From a checkpoint of a small audio-text matching model.
Training: normuon at rate 0.023, 11300 steps.
Rows from block 3 of the fusion encoder, named by matrix and row number. Rows with one number belong to one attention dimension. Each number is 50 + 12 x the weight over its row's rms, rounded and kept within 0 to 99. All counts start at 0. After the name is the row's rms in percent of the matrix's.
# q: attention query (fusion_encoder.blocks.3.attn.q.weight, 320x320), inputs 160-319
# k: attention key (fusion_encoder.blocks.3.attn.k.weight, 320x320), inputs 160-319
q.283 098:41 66 59 42 45 49 68 43 47 44 66 50 53 52 63 51 48 34 35 51 40 42 39 33 35 71 47 68 63 54 56 46 22 42 62 64 40 47 33 69 59 31 51 51 56 52 49 47 38 61 57 49 58 38 58 64 41 42 52 55 54 54 50 63 50 47 58 44 62 53 51 50 64 59 33 29 44 36 48 37 49 45 44 34 37 44 52 34 80 50 39 49 45 34 30 35 45 48 43 37 58 75 41 69 51 62 56 49 63 69 29 37 43 38 55 48 59 50 51 56 60 25 45 56 41 33 46 20 59 53 49 59 46 24 42 62 58 60 62 77 59 59 45 70 62 51 81 51 54 65 54 69 52 58 40 57 71 55 51 59
k.283 103:60 46 50 49 62 35 37 58 57 59 73 71 54 42 55 47 56 73 44 49 50 34 50 54 50 56 52 61 68 16 38 32 44 37 70 54 58 34 56 35 58 34 46 59 50 24 51 53 45 42 43 71 48 45 48 62 44 42 76 41 29 57 50 43 46 66 41 34 64 56 70 41 62 41 44 51 48 54 59 44 61 59 54 47 28 41 55 53 42 42 48 55 66 40 45 59 42 61 36 43 48 67 55 41 65 61 61 55 48 57 46 43 36 57 27 23 40 49 66 56 56 61 44 65 47 43 49 51 42 64 66 43 51 22 67 36 52 40 44 52 47 53 46 43 39 75 69 46 68 27 44 54 51 38 43 48 33 70 56 51
q.284 102:54 47 48 57 51 38 51 58 43 59 27 50 70 50 53 53 70 48 64 49 55 48 49 39 53 28 37 38 49 59 32 48 66 53 44 71 61 47 65 56 54 39 42 50 23 38 43 40 44 15 46 43 63 59 55 35 61 48 53 44 58 29 62 49 33 52 49 34 31 58 52 63 84 57 88 58 40 43 54 40 13 60 53 57 60 51 61 43 40 50 45 54 46 46 30 45 31 61 45 54 59 43 25 47 37 53 54 66 59 52 54 50 52 55 57 45 30 55 43 52 62 57 36 43 47 64 50 59 56 52 56 57 52 56 53 29 60 38 76 49 34 55 66 35 56 61 55 32 52 26 56 41 69 49 65 53 57 48 47 47
k.284 098:61 69 61 78 53 61 47 60 34 45 46 48 53 47 47 38 62 68 59 55 43 41 35 41 43 50 57 72 31 56 31 61 52 31 51 51 53 42 58 37 67 22 54 49 39 27 86 38 57 44 33 45 47 53 66 58 41 43 40 50 51 43 57 37 43 57 67 45 54 53 56 38 68 48 42 47 44 79 60 59 24 47 37 63 57 52 61 62 52 60 38 43 44 64 56 70 43 40 33 52 41 60 31 66 56 76 34 48 58 36 32 37 41 50 73 51 49 35 57 31 58 54 52 28 42 57 64 37 62 47 70 60 47 48 54 63 42 39 55 61 62 43 37 37 53 54 72 32 49 45 34 40 34 60 50 35 61 54 51 44
q.285 103:38 35 61 51 53 61 47 43 41 59 57 34 46 49 34 32 38 65 35 40 66 52 51 60 48 40 50 49 83 44 52 60 42 54 63 29 10 63 51 43 62 46 53 60 51 54 61 36 38 49 52 57 48 49 42 76 35 47 39 32 52 61 58 30 41 41 70 33 54 66 44 48 59 58 41 53 49 39 54 50 61 56 45 52 55 53 40 29 62 41 24 62 55 69 67 32 46 53 55 48 50 49 54 37 42 45 64 48 60 45 29 46 32 47 33 56 73 59 66 75 73 45 49 50 42 51 56 62 47 42 70 64 51 33 23 43 64 53 51 37 43 57 51 28 42 43 55 38 70 51 58 48 67 63 43 55 68 60 56 71
k.285 113:51 26 42 72 56 62 41 44 30 60 50 43 62 43 23 41 40 49 35 41 57 73 54 56 39 37 58 40 46 43 36 53 42 36 60 25 40 50 75 44 74 67 53 60 53 46 34 39 57 51 28 40 36 59 20 58 56 42 66 51 34 49 70 59 40 47 70 61 33 54 66 44 47 21 64 46 53 41 52 46 51 49 57 50 16 42 40 44 54 41 67 67 47 50 36 56 59 55 37 80 57 60 69 62 56 56 71 47 39 45 45 37 52 64 40 79 48 48 86 52 66 42 55 72 56 47 62 70 34 45 57 59 39 39 40 39 66 55 76 38 53 33 51 38 55 54 54 51 41 61 49 50 41 37 38 44 48 62 45 54
q.286 104:55 59 39 40 59 55 63 41 53 39 55 34 45 56 65 40 52 46 76 66 51 34 54 37 56 27 63 51 61 49 70 60 57 40 57 50 35 57 51 47 74 38 42 57 42 35 33 67 62 40 59 49 59 40 77 68 47 44 51 50 36 53 41 49 41 47 63 42 39 53 50 50 32 50 53 68 66 36 42 29 67 45 46 39 49 56 66 25 57 60 39 53 47 33 34 51 76 55 50 45 67 53 61 36 36 42 49 51 33 50 40 58 72 44 48 51 47 58 59 54 55 35 59 44 48 63 41 53 32 38 42 52 47 50 44 35 44 65 53 48 51 51 45 44 38 51 39 47 48 47 54 52 54 69 71 53 61 58 60 66
k.286 101:56 46 52 64 33 35 52 47 32 58 58 34 79 41 51 61 55 61 67 61 63 65 55 43 32 47 35 61 59 51 45 42 60 37 75 21 54 53 61 36 50 38 43 60 68 52 64 50 55 55 57 49 68 63 54 58 50 63 50 43 49 43 46 54 59 60 51 50 51 63 45 50 62 41 27 24 34 52 38 49 54 50 41 21 34 42 62 47 60 41 61 43 50 48 34 61 67 49 48 70 68 18 46 44 46 42 53 39 58 37 46 51 58 71 59 53 40 35 33 43 40 37 51 48 61 32 48 47 26 40 68 61 51 52 74 47 48 45 61 66 38 35 25 43 48 45 36 46 44 67 57 40 31 58 70 52 51 74 37 57
q.287 095:54 55 45 59 59 31 42 68 47 55 40 48 58 54 51 52 58 41 47 54 49 57 59 40 60 42 31 62 56 63 25 27 44 67 33 61 33 44 47 60 31 44 56 39 44 48 48 45 58 50 64 41 59 45 17 50 62 50 46 58 40 36 45 48 51 55 29 63 42 34 48 42 50 62 54 66 43 61 26 44 53 51 59 41 80 47 52 46 37 30 45 52 31 46 54 58 45 33 49 54 18 54 41 45 40 41 43 58 54 59 70 38 48 34 50 69 42 39 47 63 38 54 64 41 70 43 50 48 66 42 44 47 62 53 86 38 28 32 60 52 42 46 59 59 39 55 40 48 47 45 55 39 34 56 69 43 49 47 55 51
k.287 090:43 60 45 66 76 42 36 56 58 56 54 41 43 30 48 66 59 53 52 52 30 49 46 43 66 45 50 67 39 56 24 37 56 47 54 48 38 41 24 54 35 44 61 32 38 44 67 39 71 28 57 32 49 76 23 50 48 55 34 54 68 26 53 50 54 56 42 60 51 39 56 47 53 64 61 46 29 56 39 46 41 36 50 46 32 56 54 53 36 49 38 45 10 46 43 67 64 44 49 40 28 53 36 48 56 59 49 69 45 61 61 45 43 52 63 49 66 31 32 44 63 67 56 29 77 54 44 39 58 57 50 70 56 52 60 55 30 72 55 61 54 62 46 62 62 37 61 62 23 55 46 37 35 52 51 54 33 66 53 51
q.288 100:43 25 39 67 42 42 36 34 60 58 37 77 35 53 33 47 65 18 51 40 47 52 58 43 45 37 34 37 46 46 54 46 51 74 45 53 91 28 50 39 60 42 50 38 45 51 53 56 72 62 60 69 33 29 31 39 37 63 55 47 51 58 57 52 64 45 60 60 47 52 50 52 66 60 32 36 70 35 26 73 65 55 46 57 40 79 42 40 51 46 46 32 44 49 58 49 45 61 49 45 46 54 47 48 59 56 46 68 59 59 42 41 49 51 48 40 47 32 54 38 51 30 49 42 57 58 45 56 55 36 59 46 49 50 31 62 44 52 62 47 51 51 59 69 64 37 47 43 34 59 29 55 61 43 54 72 44 34 50 54
k.288 095:52 61 70 60 61 57 55 49 57 33 44 72 49 57 34 34 55 57 60 63 70 67 46 34 50 62 60 42 51 42 55 53 62 58 60 78 54 61 60 46 59 48 44 34 53 43 49 43 57 58 52 42 65 33 40 54 46 53 47 46 61 64 41 55 57 53 57 45 74 38 46 55 49 58 34 50 55 55 56 66 49 60 45 48 51 63 38 48 61 57 37 45 49 46 82 49 50 67 42 71 39 38 43 50 70 58 59 59 30 64 48 51 34 45 76 37 62 47 56 56 33 71 50 48 47 50 42 37 59 60 38 30 53 44 47 50 44 62 51 45 59 37 37 78 48 41 32 40 57 47 36 53 54 50 46 59 64 35 56 66
q.289 099:33 58 31 42 57 48 70 55 63 53 57 53 32 35 46 44 60 44 40 42 38 33 50 46 40 68 50 29 43 46 70 47 42 41 33 54 46 74 34 47 50 44 67 55 47 46 64 57 63 49 43 37 39 65 45 57 35 69 48 44 34 50 56 47 46 49 57 43 72 65 44 57 39 46 42 46 47 56 52 62 57 47 63 60 43 55 61 35 36 49 45 35 61 51 28 36 57 53 52 41 35 58 61 43 41 61 48 44 38 61 45 53 51 35 61 66 59 58 47 57 82 50 38 69 54 33 42 38 58 58 45 41 42 27 31 71 47 51 48 75 72 53 52 41 44 78 51 50 42 54 43 37 62 55 27 37 53 35 43 45
k.289 104:41 52 59 58 38 59 43 52 45 45 62 57 59 50 38 51 57 46 43 55 56 59 45 39 43 48 65 59 56 67 46 57 58 73 49 41 58 40 44 52 35 51 45 57 49 40 47 53 54 55 57 58 31 70 52 33 30 63 46 64 60 46 50 37 43 60 52 39 58 54 39 40 51 33 35 69 41 60 57 47 33 47 46 29 53 43 62 37 55 48 61 37 47 53 41 19 58 42 46 27 38 67 39 56 52 24 39 62 49 48 75 42 52 75 59 50 37 59 41 36 39 70 49 46 53 53 43 56 44 24 70 51 49 56 55 56 30 48 48 75 52 51 55 15 55 44 62 70 21 54 64 47 28 35 54 51 40 44 62 58
q.290 119:59 36 45 60 64 60 60 46 28 55 22 56 43 47 35 23 45 30 50 45 84 69 65 60 58 28 49 68 51 57 57 56 70 61 31 47 46 34 61 27 61 59 53 64 39 40 53 39 51 35 64 59 46 32 36 52 61 64 57 63 55 50 57 67 59 65 36 50 51 29 55 28 63 52 57 67 17 50 35 36 37 52 50 69 75 58 45 50 59 39 69 48 76 63 56 52 38 47 69 47 55 70 48 57 55 48 48 47 52 63 79 48 43 56 46 37 42 35 58 47 30 38 65 34 52 45 51 48 70 33 50 50 37 72 64 34 50 32 52 50 48 38 52 58 28 33 65 47 33 20 37 61 50 56 54 66 39 46 54 63
k.290 101:68 52 67 43 56 73 52 38 60 51 37 60 55 66 35 39 38 52 45 43 60 64 52 34 71 58 42 42 39 36 53 36 52 52 39 64 69 45 46 41 51 57 59 51 56 54 42 48 61 56 41 39 47 50 53 42 57 45 52 55 54 56 48 35 51 72 57 48 54 35 52 49 54 56 38 40 43 58 73 66 18 59 57 51 41 48 46 54 44 51 38 48 29 43 44 60 54 67 45 65 63 45 56 54 45 68 70 62 37 48 47 52 57 43 44 36 61 48 81 45 58 54 56 37 58 54 49 43 63 53 64 56 61 48 55 37 51 44 50 46 57 39 51 56 24 79 45 48 50 12 38 61 35 62 39 54 51 57 64 44
q.291 110:30 28 35 55 49 41 64 39 44 61 22 48 42 44 44 59 60 58 61 45 42 59 49 36 38 64 34 58 28 57 41 58 48 67 24 61 53 59 50 32 53 36 60 62 42 65 69 42 62 42 70 33 31 57 46 59 42 74 47 49 52 49 58 60 51 53 54 46 69 76 45 56 75 45 46 47 57 36 65 28 50 60 26 62 52 63 49 47 43 45 49 50 72 43 56 49 72 46 52 41 61 65 36 43 68 45 21 47 49 44 35 59 48 42 54 40 30 36 41 34 42 53 38 30 58 42 61 36 57 42 44 90 32 74 58 54 56 42 27 68 62 49 54 41 55 28 51 56 62 30 67 39 52 48 57 50 42 48 53 70
k.291 107:42 42 38 45 62 64 55 39 44 52 54 46 43 57 50 50 62 59 47 57 68 40 38 40 46 74 56 40 49 42 35 53 53 55 48 57 41 43 34 44 56 28 48 40 35 30 64 40 44 46 44 45 48 65 39 55 55 62 34 45 51 48 55 56 46 50 53 40 47 41 48 33 65 33 34 57 35 60 44 55 24 64 51 59 37 66 45 26 70 53 43 53 43 40 80 57 65 63 46 42 60 48 56 62 58 63 22 34 47 44 27 51 37 43 49 59 52 47 33 20 59 52 68 38 51 46 51 62 64 51 59 69 41 48 59 43 18 48 51 54 49 34 56 51 51 34 57 46 44 46 40 48 66 43 55 59 61 36 44 55
q.292 106:59 64 64 25 66 52 52 50 48 30 44 51 40 53 69 43 36 45 40 64 48 58 50 43 55 61 66 56 52 57 49 38 57 39 50 43 54 66 58 80 58 69 52 44 55 51 43 30 41 51 49 43 41 66 54 58 62 46 54 50 34 49 51 53 54 56 48 64 60 17 52 66 43 65 52 59 44 40 41 43 41 49 71 40 39 33 68 40 51 60 45 47 48 58 50 35 63 63 56 32 39 34 56 47 59 51 63 77 40 65 36 59 49 49 60 63 57 47 41 49 61 55 48 67 56 44 45 02 76 76 38 16 62 50 53 60 60 44 49 65 46 69 64 36 33 64 52 59 68 50 59 55 35 68 55 40 39 42 52 55
k.292 102:59 52 51 50 33 52 49 51 45 52 66 54 59 41 42 53 46 35 45 56 35 47 52 54 41 47 54 63 45 44 28 58 67 60 48 28 48 45 59 55 27 65 44 53 61 40 49 42 44 43 46 37 53 39 65 51 36 63 59 36 64 42 54 52 53 52 56 51 44 29 49 44 27 69 54 53 42 43 48 26 47 38 56 53 49 37 56 52 62 44 54 55 65 41 44 52 54 49 41 43 48 77 41 52 52 51 54 65 42 51 60 39 53 61 47 50 39 42 57 73 57 49 70 41 84 19 53 66 50 41 40 62 45 50 50 64 71 53 39 83 49 58 66 38 29 57 31 49 47 36 76 60 36 60 63 51 21 62 45 58